Weights of a small image deblurring model: nadamw at rate 0.0014, 28.1 epochs.
Rows from block 5 of a small image deblurring model, named by matrix and row number. Rows with one number belong to one channel. Each number is 128 + 32 x the weight over its row's rms, rounded and kept within 0 to 255. All counts start at 0. Numbers have three digits each.
After each channel's rows are labels from the 100 images, of 14848, where the channel reaches its highest value: "patch colour" is the nearest of a few named colours to the mean colour under the peak. Only what is clearly more common there than usual is listed. The data: numbers of one to four digits printed on busy colour backdrops.
# convs0: first 3x3 conv (model.enc.2.1.convs.0.weight, 192x192x3x3, each kernel summed), inputs 96-191
# convs1: second 3x3 conv (model.enc.2.1.convs.1.weight, 192x192x3x3, transposed, each kernel summed), outputs 96-191

convs0.29:072153092116158136164149148132087152113082147160090132174164123112166085159153091168140154136179102119136132138130122160103156149080140146117070170155107125097162176129181205109147089172153139158146147115108137157181136117169169187102161154092153120163099120160188137127197139101134184147
convs1.29:121157181114167156072160082140088066156145085134159136147105146102127132156103138125143091103104099113111180162107119152143123115113152145167171063118070127154051072088099154155116174149069091150108096144074111111111139117111156113152115112104129108086157127092119179157107100130168119106
patch colour: brown; black

convs0.161:175167136148096118169155146132161167114208161149160122197181113142166139127143183162137072177124124170152164158124155161160159156142140123171129178193148149199165166121103131180123150193147109126167204181121136146185165141136182137159128117155175126170159122140155158175144136155173122076
convs1.161:120097152110140114134101100107112154104074112085066146097124125099154134129086097130085178087121095098150111080165161133087181127185084076125119148066132136098175174163107077135086114055182094111081104112170132146180129126100093077094121085119142135166076122144115143101068100103097135134
patch colour: black

convs0.152:105123103109101116170155137119127159149142162172149116166152110129152078154173130181165134178203099151150166139106155186114161125132198127153087152179132181114162165104139211140159104176155120150149200117135142131159125136169169159145178106123175127157122084146180139153193134137155165139
convs1.152:162156183160103143103171111109138117120136146138126172129100097106179109093085152136152114143063090123121090139144171142137144118174099062186140143080155091153132123107073058182120154088129096145123087163071100129168133086089151088146104081173196133156141109158076184118058087158150131095
patch colour: brown; black

convs0.15:100124088145151136182173163110123169147123132167150118167173112126166117181160143169150120174202108142177133166111151167126182145152180126116107179179166161123187189117139209192144108179162136123163168122167158101161140178174179194144157137114166119160137107153122148165190158134156185105
convs1.15:165105157163119107085136099079123145110089128117067157113121126101176124111080136117120134132094112116140082123140180120108162105171059078158142157058159110116150157145096060172090104071169087150098081180098101129164116087096139045084114071159152150158100100141094166088059083101098121110
patch colour: brown; black

convs0.184:155161073158083093158144140116154121129170171137153107176153081161156129146152155135145054142117106167126157158094144140140134145137132090161146149172132145195169137072103130176123137192146097118159167162113139127193175131149172150147114094168159136162129081154102135158151115161161113065
convs1.184:116104151148112115105101101108095149109087107081079154093126116099166122123059108135082181118124104087137101112145165113079174130185077090143111159072149130089170145174093073119088103066190115118098096117158130132167127120089105074078129070106135143185076112158099150116074089111095126102
patch colour: brown

convs0.54:175161120165112114156121157108164118081174162132158107211191092122170165156142093127098071141135103127104127142091153117153134131164150109137109149184130165171170133186099116188139115197130152127193166181125125143169176118106127109143133120109115152186186078109106129104168126126134087096
convs1.54:104123152104092086051103095073092123125080109093094163120112128107160116112070109132080170084119081064172101114146156104088160116187076074152111165083149108106150133150115069089076093067170107120076106148138133144162110093085096074098126083125105146160097084145109139084075052109099131084
patch colour: black

convs0.98:105109173092103167100126086179110157101096110128096118114129171115140133078111161142053173096083172112127093132147113131097113159131058115101111115073105093093092123161125078108079119072117153091085066120146175136132093105080130094105103176117139129151090139159127142095098137129109121132
convs1.98:101129158100186133160113141218125126072151095141132151174155167106090088124154100118117087099158112112202172127083094169111095207111146186099087103191103165142113119156123139082162121189161094138144160115143170172110147139115152161154152143056101111097112187123193073180157150098152088160
patch colour: black

convs0.100:097067112079197119120101123128116165059112121115086146083156104107143111194174097103114133114181117131153101126149140142107139106142122161108115146109084158097125139141165119121118096082088125121110117085138132162129160136119080158044160131061104076145128139119119135088147111075117121163
convs1.100:136164131199140111098175145140157098164163129111178135147121152132110116151170174112178078173123163142075132139128102134149127110101129110125146101183138110181090096088127145191160171152108090140177157193094145145103095147145200140195099149178163119095157141094131157148174128179162128127
patch colour: black

convs0.96:106123137117100114093120154069177040171159144068102138173131126136080102158080086071175063129173116112085147087125092097172108072158160153115111135144167138121116098083107157141124120139122070201110161176080108117160117107121079139115142069184141143086168068115115118155140078130097126114
convs1.96:168117071155133123120147123145070140123091098156142091127141114126156176175165120086130147152101154172101098140193121123118102088087137122144146129080150145152103157115156137125083112140064216079100105121101070099161144122165127136094112116134107105110148140169090186137186182127138170136
patch colour: white

convs0.13:146163097169146150188131166136145155114152124156185131204160122127171133187146145130121112178146122127172185164125141158152165145162187124141138176209121145157190178124105160144114138193166136113174184161144132128163139167116151172171152134128160094172178121151135178162169144137206159101
convs1.13:132092147102114111130124100102112131093084118117075145095120126109168122083072099115097180109110100118119082089148169134079188156177064080162116158061138110102146157133078062146093114058163099109080094119137130149152112105086105074099128071122131154186093116145075150081067095090091143124
patch colour: black

convs0.47:171142137114093136077155132150180109122118117112143101139063156144080188101102113071093120089062190179125125123121115073153069118113091098146171085118087137149075074147129095090105153112054127146131119187085125116098115084099113061138096114148114101105161113116143114099079093135129086122
convs1.47:077147157125167101138070112137109156088116092091125179094142166129174106123107073112102171102154080084181141071119153157099173147168131119093064157091120165076171164157121095095106102103152134130125148107147129148190107157112081105099158103125080142157074157130152071089121160123103144173
patch colour: white

convs0.26:141132125173120158141121147117134115109180106130181128194164107153159122165103124130130079154168130133117187124144152185169148167164184098151099155204160115145150174107105123133123135203112123169166204163117124172190179140137159124152144103144176085175162077135173137104157119139193119122
convs1.26:104109147098136124132108089103080157115087110087096164079117137097173149110081084158108173098113094069143091104157173132073179137184100087157112170078145098075149166156092062128092125063144115094090081120144131145155128117109081084086128080133121155191101116147077156077083092113083160119
patch colour: black

convs0.180:165089051130125132205163101090142161128144161157122064124167082133189119140104147161161158171165117135109114171118171190148172161158164133155132185140165135156169192107107156185157099152153120137139154145154119106148171126153178131133145122102148124195144090132119138162171128146119166095
convs1.180:119098145161145145081097108126078155110100060093073162136157122099173147122091137118100137077092091090157074149110165126073156085174080065166119153076174085090146179151093073138097117078154134104095094155162133093166121077129104096097119126126132106148089103146098138109082079078103138092
patch colour: black

convs0.113:108116129131154104173095167086125129099099144146133159108166119076168081155161144154153098188172055111165113146070161172103136125118168159102084166153191160116190172119175168136154094121156145136137111104124180140185171151177154215104152110090167157161114137170125122118171139074107173102
convs1.113:133125152138100118109174113120146080129142140082146089140144152111102098108114154082091097103103153145101114125093160152147149173180095104171130093141164104159155145133091154161133158127137061154134131158071149165105138075111194111199136111150193137129115090122118186129072056123143134106
patch colour: brown; black

convs0.58:151145109123125116181178165095148147140190155149174102172175109137160112147135154165172135174174113159130164134093148160135171163155187115153126190175183141162160200125110186178161150182184122144168143164144141128168137160172165171188162107159168165168155105139116140175143129149145147101
convs1.58:145097128171134145133143084092106117091080092123072161119118088103146159116101107126087147117110104106121097105147178102082156102178081073150153163071183094098172145124113090134090097109147121118099097132153098104205123101090135085073097089161152139174082094155070165085098088085067133128
patch colour: brown; black

convs0.176:094143095159083126193146167126122122104157149163149103167173115124188086126123098172168109165178109160132156150105164188122164149118165131155088155170154145147188171104144177161142114173148113120153169136138121113156173133158176149128151112116181140196128084131173142141157113130167152097
convs1.176:100126156120140145108129083136083135098091091117083148123121126100142131124073126136096157105097097093162097142104154161076167141180077066130127155081125130090136142168093066114096134065140086127089092102165138140150130100079124074085106100105146146171101154147093147098051075091116120117
patch colour: brown; black

convs0.6:085153130138158104146126150190129105085139122133163160199158146122168067127129133153126108136148134142143160122106132171131143159091161143135108135218072114140146159122128212118098146197175111147168171132116127162141130141160142164138112133089168116155151134140199137154143149091159115146
convs1.6:152203160133166191192177128146136079115117093162164176120108128148118178129134162127129097167119085117092144142126095123143105146139140100168148099101129133126084081091071120218114185148079151141162070181076130148096143171151129142116144090176131138115158130098092131140121139173170132157
patch colour: brown

convs0.106:126093164097129164082141081170093164093100105141101131082117130100132159081130143127098149085102173141157065110148128134143126163151038139107153113099109094091119130169128054080089139090099147104064085102131147159115131087101118081107105124099116122134111170154105143098098142111087109157
convs1.106:112122151107201109139108132219123155073158117121121143164154153116115106116138086113132097083175115098181156126083101177117113141113147174078063126178097178129151123191130138097161106147153104125120183108143142165124129146108112133126185172068083106106085155116187062189142133091137104157
patch colour: black

convs0.75:148159114162059089156157132112172114128169152133113103185140063152150113088162158139128050151113104195137161155099159118142117147145092089180161152175153122182162118083108099168133149149107074144174129172103150130173174109139162108149127096181171141149144045131111137099155126134134112062
convs1.75:120110142127133108107081093090106157098084111117090154098129113116153120101085101156094162107154098087143102100143154118091147118162089079117105162080170116093175155167084066096074088081188096101106111099149106167155109121090089069097142099100103151163084092115116130089093104104061129127
patch colour: brown

convs0.46:130151106153123110176170158121133118098131154150148123162175130133177082141150124148183112179198115167157169148105167198120141139116195103141067156176150181133163148131134208146154105204135103148172175151137120075138151157156169163139180102115182147173168092139181146153179120120136145133
convs1.46:124164164142131157129149099122109129112093098106093166124116100113173110135073123146146138112078059101137094099139178133103184152194090056168117140079153102126139143138079051180101131059136088127101069159104106134159115094080139096113087073162139126159098119170083172100058073125108123091
patch colour: brown; black

convs0.185:138167125156121114156145177115132105135146174114172169158144146141168089146106106096164086139222124149140192102140164168143162127138206124170119168200136163152146158112152176122134151194132111164177207148114095163139159128143174133160167105104139138181163079126195137152152119140163128155
convs1.185:132136162130125121126144112103103143124099099103098155102143134119168122108073127135122175133076087093143096094168168107099186136189077063160110167065166108094133171118078032175102135057152120122084082153125133134166119096093113068099118079157164149187096112134078155078066089121110120122
patch colour: black

convs0.164:134183105158099134148145140108141119130190135122143094197168055157152133137154152126139068143124120172144161150111160124142142124153128062192151128187141139194134153101081099178123132181118102127185157174102144115187164140132185110162111110173168142139153098148094169115146102160154111063
convs1.164:110093170131123116117088086122099142102104100109068166080152150117156120094089090133089167119130078095162106101143160133098169118180078069119093156086144110090169165157087082097097095067177104125091078108143122150161112109096103093070134089114134163174084130154122123100077108121096127107
patch colour: black

convs0.3:132125088141109120157142176106131122143185142132177106172165110109163109158115102173158100188170096107113147146097159144123146112129167101115098140189189178151172157117119164175144105188179119118164178148131136090164152151161161145158183109131155151141167085139106117157165117135183161074
convs1.3:153114151141130130110140085104087138119077120101095154118122110102163114105068102143103140086085105099140097136101176145090158138185049093171116149075143121112145141138103083123099139073168096118082073146139119081181114080074107066078112083122155101162105115155103171119069060089092137079
patch colour: black

convs0.137:119124075114112122169148174106134160131164160156172096173149116109161113160173136160161133169178128159162148150122152165143158164156188102133116181165163162140177169121127180141159124195165121136174193116149147127148136159184171163162141104115168142183142081127123138132197141146151175090
convs1.137:141119156158114142091131103103131133101091104124086152102124124114161125121088131142115153123116099099143105119146195111099185103183050072172125156047192103104178150129094066171091106087164105128091119146130113125155114082094135075088097070178154114175103101154092164090065082119093114106
patch colour: brown; black

convs0.48:127111096121083098071087129090148090157138128126134117159067146073123134102090089064092068126117142083075104100108125084138075073130135143150149095149116138142081076112170138089102102132089090129122134115086086140119133109071112109127095100100085138081128088076074128094091062090105074110
convs1.48:133145109181102126148121124124125164134176167126136131136120087148137131132132122164151199193154178225107132108193127109087117100134129089133140140075118183153115130120151086248099125090083205140129112161110139133154071133178129135138151109189131135118130117158133134121134159198126119111
patch colour: white

convs0.79:161128113137097113141114174106162137126178157150207096174159106134197114148106121130167107178142083140131146146105142134166174125194175118128123156201142180163147158093085134144103128166137143117128189135136138116142171156152128163185130138135118104180149106101111138104150104139184120085
convs1.79:111084155121107106099105098085117149067119088125077159104131137113171092085073100126116181112102081081156087090160145114083167124163055071136116162088153085108148169172096074112081076059153098125089111128116123127131093076089107080086100086113134159146087093141114141121068059113088143088
patch colour: black

convs0.133:082091166101171162120066121148119148083061098109065158108148175121156088128149120092143112084146122105170118088115127175108167155115113175130088133091113100106159176160140107102103123082159115144088100087140104157124117062087077115077130126092111099132081163144137098105087135066094110165
convs1.133:141154121135144108174173122163153108141184152165186126147137153156102134137162127105184102157126169169101153143140106115157111131085167154096125095178100140155082087088156170193148171171077131128175174164091161146086136166184166170175130180143127125088170150098177115173186168161155108151
patch colour: black

convs0.27:192178104157135082179137170135172136098211134115166149215183129139176141157119158143128106176140118154170191150158147147145144130139174094140132161168118169188172167141089122191132154167143125120185190178116173169174177165143168128175120124176156147170150114160115147153155120146190112102
convs1.27:119091164156143104126092102105081132102084092087078153102149145096146115103086080137091175088110098080160088096133145144106183146205083078142116149078168101093160144142094079117077113051175086121132120129125131145148117111084105084093125112137126143172095132140114145070069090110096137116
patch colour: black

convs0.31:153157150149118088166162175113149123131179155116190152191159156138168125129120133108136089130167131161136200128142201150186150138170196142154131168204149159162136181091125153126128157191116073169161214153117121186152185147133159115161124096142160153171155104129158139145128120131191129159
convs1.31:110103167138124124153101097104108134114102108088111175085148153093155135120061101119092177111098112082124091104154165140084187146188082071137116161050147102092144169155087071154083125056159132105092104134143137126159126127110098095102136086155132164172084127135093148060085116130089159125
patch colour: black

convs0.156:138169099147071116151150121095168123110185133149165107199140078154128126125137156136131065164109134157143144169068145127124153128109122082182147154161150126192168146110080107206136160163158113152173138159118145129159161107167176136165111089179171122160153059134113156127113123139152121057
convs1.156:103119154133125111118082100109085156094082101112080150080127122104152146084084114135090168095128111112155106109135149123092163137166081083118137159083156114088180163167108079093092110080185104105075094088146136155150120113082073097082131080099124155172090114144113128105087098096081152125
patch colour: brown

convs0.85:095117167099166089142117096063109103111109111135039189133137146112161063157122110099133098112179076079103125093145100147092157092149123144089063181108189131100196175101126182093129085105148097165103108115093141166175138137123079164073148118127100162133111120110114104107129097096077124162
convs1.85:147138101163138127104182128146128096121163150146166124133135089162101146175167168089185132141118168188090141147184112124144075119085146121140188104153088152167073091097186184187160154167044159120150116151097153152088142151180172173173116172151121114094150152133119158165196168159145141122
patch colour: black

convs0.40:120133114146168150154117163127117151082174126150140163174157118121176159233186121158108143161181103148180170135120177166153158155164166122115114171164190147133194166132108149146088126187164146123167176144166152172180177154118119171116156133125121084200136149143125159143192166131177154098
convs1.40:137100153100123098098124088093114140105098116099081157092131140136149108077088081095076166098123133119139101072162145121090166147172086095116132170073146132086144182122103081120086101057132101114086089095148100159157098061107124063103147078119125161172112096148131124099093099103085121161
patch colour: black

convs0.165:148134116143166128191121132138148139088129154150170163170178118126152102181182128134165121116202109147176146122127173207099168167135204143124118148170129157143187186144145178090124113169153122157165175132144162183182167129131170146137189140082139127171161111137170162136163147119139141173
convs1.165:124167150141127157196189168117096137150125097140156190100092142108167147145095134145139183155075072120121114104189158114110168130165111098176135167087183125080123140080092084198116164062076147100133065148129086144155157109112124149130132090199157164181133143116054171058102114144134163126
patch colour: brown; black

convs0.70:141155071134092106173126164121132103109161162124163105192161118136172084126093086136148058164154095123133145111076157178124144105133171089168080153195134145152167139095165163118160134194136123156175198129106105147186170123169165132134154084132178126169142079118147107124131097113156138083
convs1.70:121118147138135137109140093117113118105084101082094152117116150106177140115041129160101147119066089092157108122129161116096147117173074098158121150075133086082125145150069059147102153068151103104105092139139141130164128113096111090104113065146138137168116146163076140089072091124092116102
patch colour: brown; black

convs0.182:161171094157113125170159162121130129096200136140172121216168107158160142147154158147114046140128127150163161144133172147130136143132129107163137168201139158185178151132096107170128135184161107135185168144110161150162159138135162133160112099156188119172154090150120163167149119160167144101
convs1.182:124113151127125134115100106106113150114085084093088160096125131103155131098047110138082168120112095083145099104145169144086172149176078068140131158056157123095170157159097067124085111070172100116081108142152125133170123115087101071096124084128137133181102105147108133086076090116101115109
patch colour: black

convs0.24:108121086111116113182096145095144132101135120162134130163192087083190093163177137156146110171161095103157122168114152173114148140156139168087087154142185134101194164128137163131158087124194139140145146109133164143178166136153161200127158127086134130162125116154127134095196142101149152154
convs1.24:142103147126125081112196091114103088124094081099091122126115145074178110135082157097101098079132110094083116162105177167129163138172105111161174105113121091107096146116072115138116176106142068119084133149111129125145121109116183080131121131133184142171122135115087203152102070128120156125
patch colour: brown; black

convs0.188:144141137080151096091090107183105118121130075128107148161111151124092135123105136095080083056106150127133148137115089119124082141068135150107086077184074112105091100116107131068080143164096116131135150090100106151118079118098119093108089145075083078101110172148172095128094153123131100137
convs1.188:091125176116132101141123072130120155071109128108097166091117126145157101139056089125123192131147141164135144090152143145115166144169127072137083129091048166134076168101130111156099108071109109145092115132128140135153142131132114112122138060128117163181095113144135092087091147114113118144
patch colour: brown

convs0.112:159157098140083099138152143099164142145183163162175110194151099142140092117125152154152075132123088156122144132100149162133127135138123079167115139185158126200161104069103103169141140188138099127186173177113140142154167124160164123156102111167175136148129070150108150136124114152170118073
convs1.112:119110158136138119091094094127109140106077099104069171109126110113167118109073110135084170098124101100154095121141170117082153130193083087134133156066154125080176158166099079112073106082164106095072111130158142141165103102088101078077141087133147129192105125169128133096092077101081137116
patch colour: brown

convs0.8:090115100155163156196151155105111148124159126171162112169177106126162088178149136161147142164194103141179146169118134192115178142164174151105091165173149153151175156123098182155131074200172130115139180125133144143156130155129163177116188143106166124185140120146148145135201148109158165099
convs1.8:168132147150123085074150124069121159132095121127067163101115124108149115109064119124131158135084125128135091100140175102107161123189079068178134147050147107119158168097107082160100134075151097143092057175105109101155133074106151073095085086170172105190101079157074172105066081106085114111
patch colour: black

convs0.37:168145090138128128173150172123155148123186123149212121190169154137174141149161128168119098159163139141156178164142158145144143150145191155142139166207163155179166171159076130169134142201164131104157205156140150164167144172154165150182133119137150143178165125141132155158172162141185162118
convs1.37:131112168135116114129101113112097141103094118118066148087123120113174125113055132136084167105099108107142091108152179127112182125194075063143119154054151112102160164133100069129094109067184095128103099133137135134168130094073130081083106084115156148187097099143094152091066088098076138128
patch colour: brown; black

convs0.4:088105079174168157166142151084105171099154147120159127113153108105118097165182116171145193170142104107113151121140127128074115126080146150087080129117145189108179126174134155137128081156208189081143143105155155125145102196164121202120158140105147176142112113137142094155232147164134162147
convs1.4:186142137151093138088176154108149104154138116159139137153079122106137086129108211154157060140088121142113120164093147090155099122107130106164149137119168087155115065073100131135125188144136098105112099151075109098121145086097152113139089072186161117102190102112079181163109063135160129115
patch colour: brown

convs0.19:115130096077099095078081131121139077170090120064122105150086159115095121146101073052111076119123147102093096051095120085153110097168118127127127084135080141127116099120140142043075078118091114142094121117078066126150144078058112108128107095110089122072119088069071140088101049082105123132
convs1.19:120155139204147115114143148109159136115161171166156137130135112192131141148107139141193150196128167185058100161178164107115098107093144077123139152078101153120127121105156112236095091101114187121119132169101166154151097195183150157130127107190158173130164118179153109141133183163128135129
patch colour: white

convs0.127:162140081127082113178149169109142110144192142139194113181164114137165119172155114158158073157167130143144156132104167164136132114132182111158120152184163186178167132112111149152132110197164121116153204134138135144170149142141157139151136118133167142158135076120119097167130110135156154073
convs1.127:121113162150127123110125108109117134108095101100079142083132122112161131111047114130095160120074098118171089134133156132120172142188067074144139162071147111106178147145087077123088134080191099129093088151142118136181139112080107085100121067145158141182110121158103170102066099089074141102
patch colour: black

convs0.149:141111089132130129149117147111132166096159148141167149155172108123197159181185128207133153169168132156179139152132184137130157149175156139095155177140193169127175156165164148151103100114152181136134155146154176164213207146141116163131200120121129154186154105129100147115189105110157172130
convs1.149:106091146105114119142097103100120145100065114067086152099137104136129127091075103098088146096109130083156102067158159104114180150194096111121110164075152135084180165150120070088082132078146091134095101120132101126166116094088105068087148095120138137164111124141113124078055081094090136140
patch colour: brown; black

convs0.76:094085116086119105086102109084117097136087107106084132151117142080098119147080085040114054110145115123112108086133124116133118087153107146124130132079100155118113100135129146057057082120097097137091136109095076139110159076047113099084119109085111114072116077078064165116132061086107119130
convs1.76:131141127194145121093128143071159158123156164164143162103125079161111134157103125161183184209156140203111120129195140103137141085099116097107121142066144184199115093104190128181144089092123196119139138175107139145138110150166154157184122086162146128158124123150164086125156173173108120127
patch colour: white

convs0.148:129109152131102084199132120183137111138098152127080072104142132120148031105126157147161125156105112124091118128127152125135175114113096131134083140135209066079162147104092156150178147127187107129123083093160185111118115085203175132147093150195160157117094093132142111136115153148103154126
convs1.148:170108096188167189153157143186159105140147136191151150138120147142124190173183139154138104139153133086093169154129095117154067089087202187125178102144141136155095074106144175184121174183079154095153126144109146114130161177172166196137131144153146113110173141106108115164196161126175150143
patch colour: brown

convs0.49:134157133152148119176151167119148133118169141130184129188175106159152121155149148165156111144214120140143178135119156167133178151162188141142131176198151153152187169093130192140119131202167137145173208152127145140168165171160171177147176094117193107162152105137169147156157151134169157130
convs1.49:115105157130119140148149111112115138106070103089083161103116149112179140105083125128095171114085094113107098107141162134086180134167077071161132166075138108094134168156092059155090140046144122104090071134145131112175120108094129063100117091160162146181078106153055155068079109119089142115
patch colour: black

convs0.71:128074111109105055075094148116139093126095130139098131122076095076124084157138111051103070108163082094105088139085141103130096063153141153142147097141122146108086088137153161129099092150107060102085136082086117157117161132101113110081150096085099126110116091076100146137111057082130087084
convs1.71:139148115144096131101157138094160099161138153143156157128109128185106120106122183155180197193161199179088147127229115085140121096147158089107153157118109158154090093098113143224119127080075192138157116177093132159107094138149139175177128144169113156113134091120141136132138182193160130121
patch colour: white

convs0.117:147156068133111072155136163120124091153179181096171112198144104135176168150106101129112066163169130153111132112089171136140136129165182126133130136186134184140146165140104151163148139197181125107158218116120096154155124159150173142182133134123173131163144112121123119169150126138171127098
convs1.117:108100146132114129080091094100123132090109091111067151129129101117187128113096118126098133092103068064138086104144161155095152095164062075165122164074154098113163128143098093099078097077132100119089104124125108118178125090094092074083121106111124106156099083156093143096060083089088143087
patch colour: black

convs0.33:138160081148062103148141155075153140148203154143163094186155075138145111148153156135151087149139091167147147137105158121121098123138139102171128150168177128200137122100096120163148126176162090150174175158123141158162185105136169102152122103159187145147143045149120118139139098156171117061
convs1.33:106122169126115129097110111115107136118080092083088168099125117100154128104070107157069176122098085082159086119152160121106155123169089083154121159060155115097168156161092082104064108082177090100105096126175140128160104093073098074103121091129133132168103117150097133101077093109084149105
patch colour: brown

convs0.78:097095120087150099132087114089098147113089126171096138144161075070173067185167120097145070151171065115134106143137154152086158119149125121126103156107186122087183122110135128115116106085126105120081084087137143145146196138148080187084166101067102125160124122141069147049162077070137150117
convs1.78:152146096163070120105164160138157126154161143170151115102105105180105133156176146115173141174159192186075134117156123091161111098107151131131153135123132159138072128079148176194135142132074131113163156124092123162096109163186169161167105134193144132108160097112124160150161150188158130105
patch colour: black

convs0.35:095087110125145150172184171059112149142151152155106128146191103101169099158148147154171128145187077130129121180125164157117187148141163150120100193133192136125183188138109141169161075169187126106123148123145155128166151159147156168106170113115164146169141122175109137159200118120134176098
convs1.35:173108129181122130047165099066116105134110092109094164137100129104165151099070132109116131120091109097086096160113157064129131063181082069168168138080175096145153154119099077161084135071157096144096089168091099125173135081099141092090066091146162089164112069167079180116065057126096128071
patch colour: black

convs0.22:168177093139085086183164129165180180151178166133165110146166111147172140108147112120127105152115190205153195145132205127160145155167155097172166149172150173206115156089146134164151155144113099148159157183122156142134173135141188136185141103155189164170157117148110157110112136151156108088
convs1.22:094097162106154118120104097108110151106090096104088158093135117115150137116071093095081156100124092064172108073133169143086156135182085087128086157087154114086158152143079064114068085079180093097102112115157115137167098114092086077112145103111121159170105128152126109097077107126085128115
patch colour: black

convs0.143:151142080151089122182132169123144138133193153165186090164157103141155104146147156150174117171176128133148167107097149160126163140121197117147099162183144170165168157101117176158151124198153134121187212137133146118133130156157153175160143090118175165159137093136134119171165128146150147106
convs1.143:128108165137099119107130125116106129099091115125076165107127116121184127081057142135077144107088090112144096125140197126090179128189062064166123161082136091091151149149086068124095147074133113117088093161122143106169128112085154089110094104153174140181100101161071164096069081116098137106
patch colour: black

convs0.5:141138153116161096094096107178139086165142082105129141146122151152094140089110133036092080093077141111105166101111093119181095129112117162126120092199081069116097084119082113088115159170082107181146143156106109151087079121114102115127077165124101081094138172128168104149106175144140097153
convs1.5:155092118145101165140132168128112158140161134115145169099114147155143160187135101107134163200160137159079143067191136096118168077121162096123127176061068157127094142079147126203073082076093172141131128145110112120141126141137095160114136115152138130163109118144128085078154183166088117144
patch colour: brown

convs0.116:127125087122147117185165151109134149124135168147166152119154134120177100152174101140162126154195120166139155130138177170117179152172210135122115173145156183127154173109169186142143141186163125135144169109165141158138175146184160198162185119119167170170140115152159144155179155141131169148
convs1.116:134115148141135138152153119098100151148099118137084131113111143109182147131107135147119138114086081099135080115139189116091185124175080055168137180062184085104162153131100070147082112061142125118101049134120115121181137085088144084090081090163158134184105085157065171083095098125093152087
patch colour: black

convs0.177:149164105140070105153149161102160127143216134130182130198162129143168135130137119132142082164160113149136169123113188139139141135140162115144145190197174134171170153078107159145150128180150116151179199134131133155181156125143178109168139105179176147171157052141123138156119103146175118095
convs1.177:124110177141139128095110101125085125089071078077075154105143108099160145127068114116095159101089097090132095115157167134096183131181076092128134147065140129104164156155099062130082106082175100099088097132159136109170139103082109079084129102101148124176091141150104148096078089103083120113
patch colour: brown; black

convs0.9:116156116146130134203200152131165146151163173160166120145161120155148115137153150150167097165177136170134151163112152187138197161156168125163147181182169159156168203107105182178161132163159111150175143164119158127170150175158157196157166136144201156172140097139116163169164125121141153146
convs1.9:136136143157106165137171108080088115139092104114099147121107121076157160125095115122130175121089085107086087121197182091113181109188086097186159163068170083103128153119070077155102152084152138125087091123132130113173120099129114096120079090179161124158099089138080185076095090163079142103
patch colour: brown; black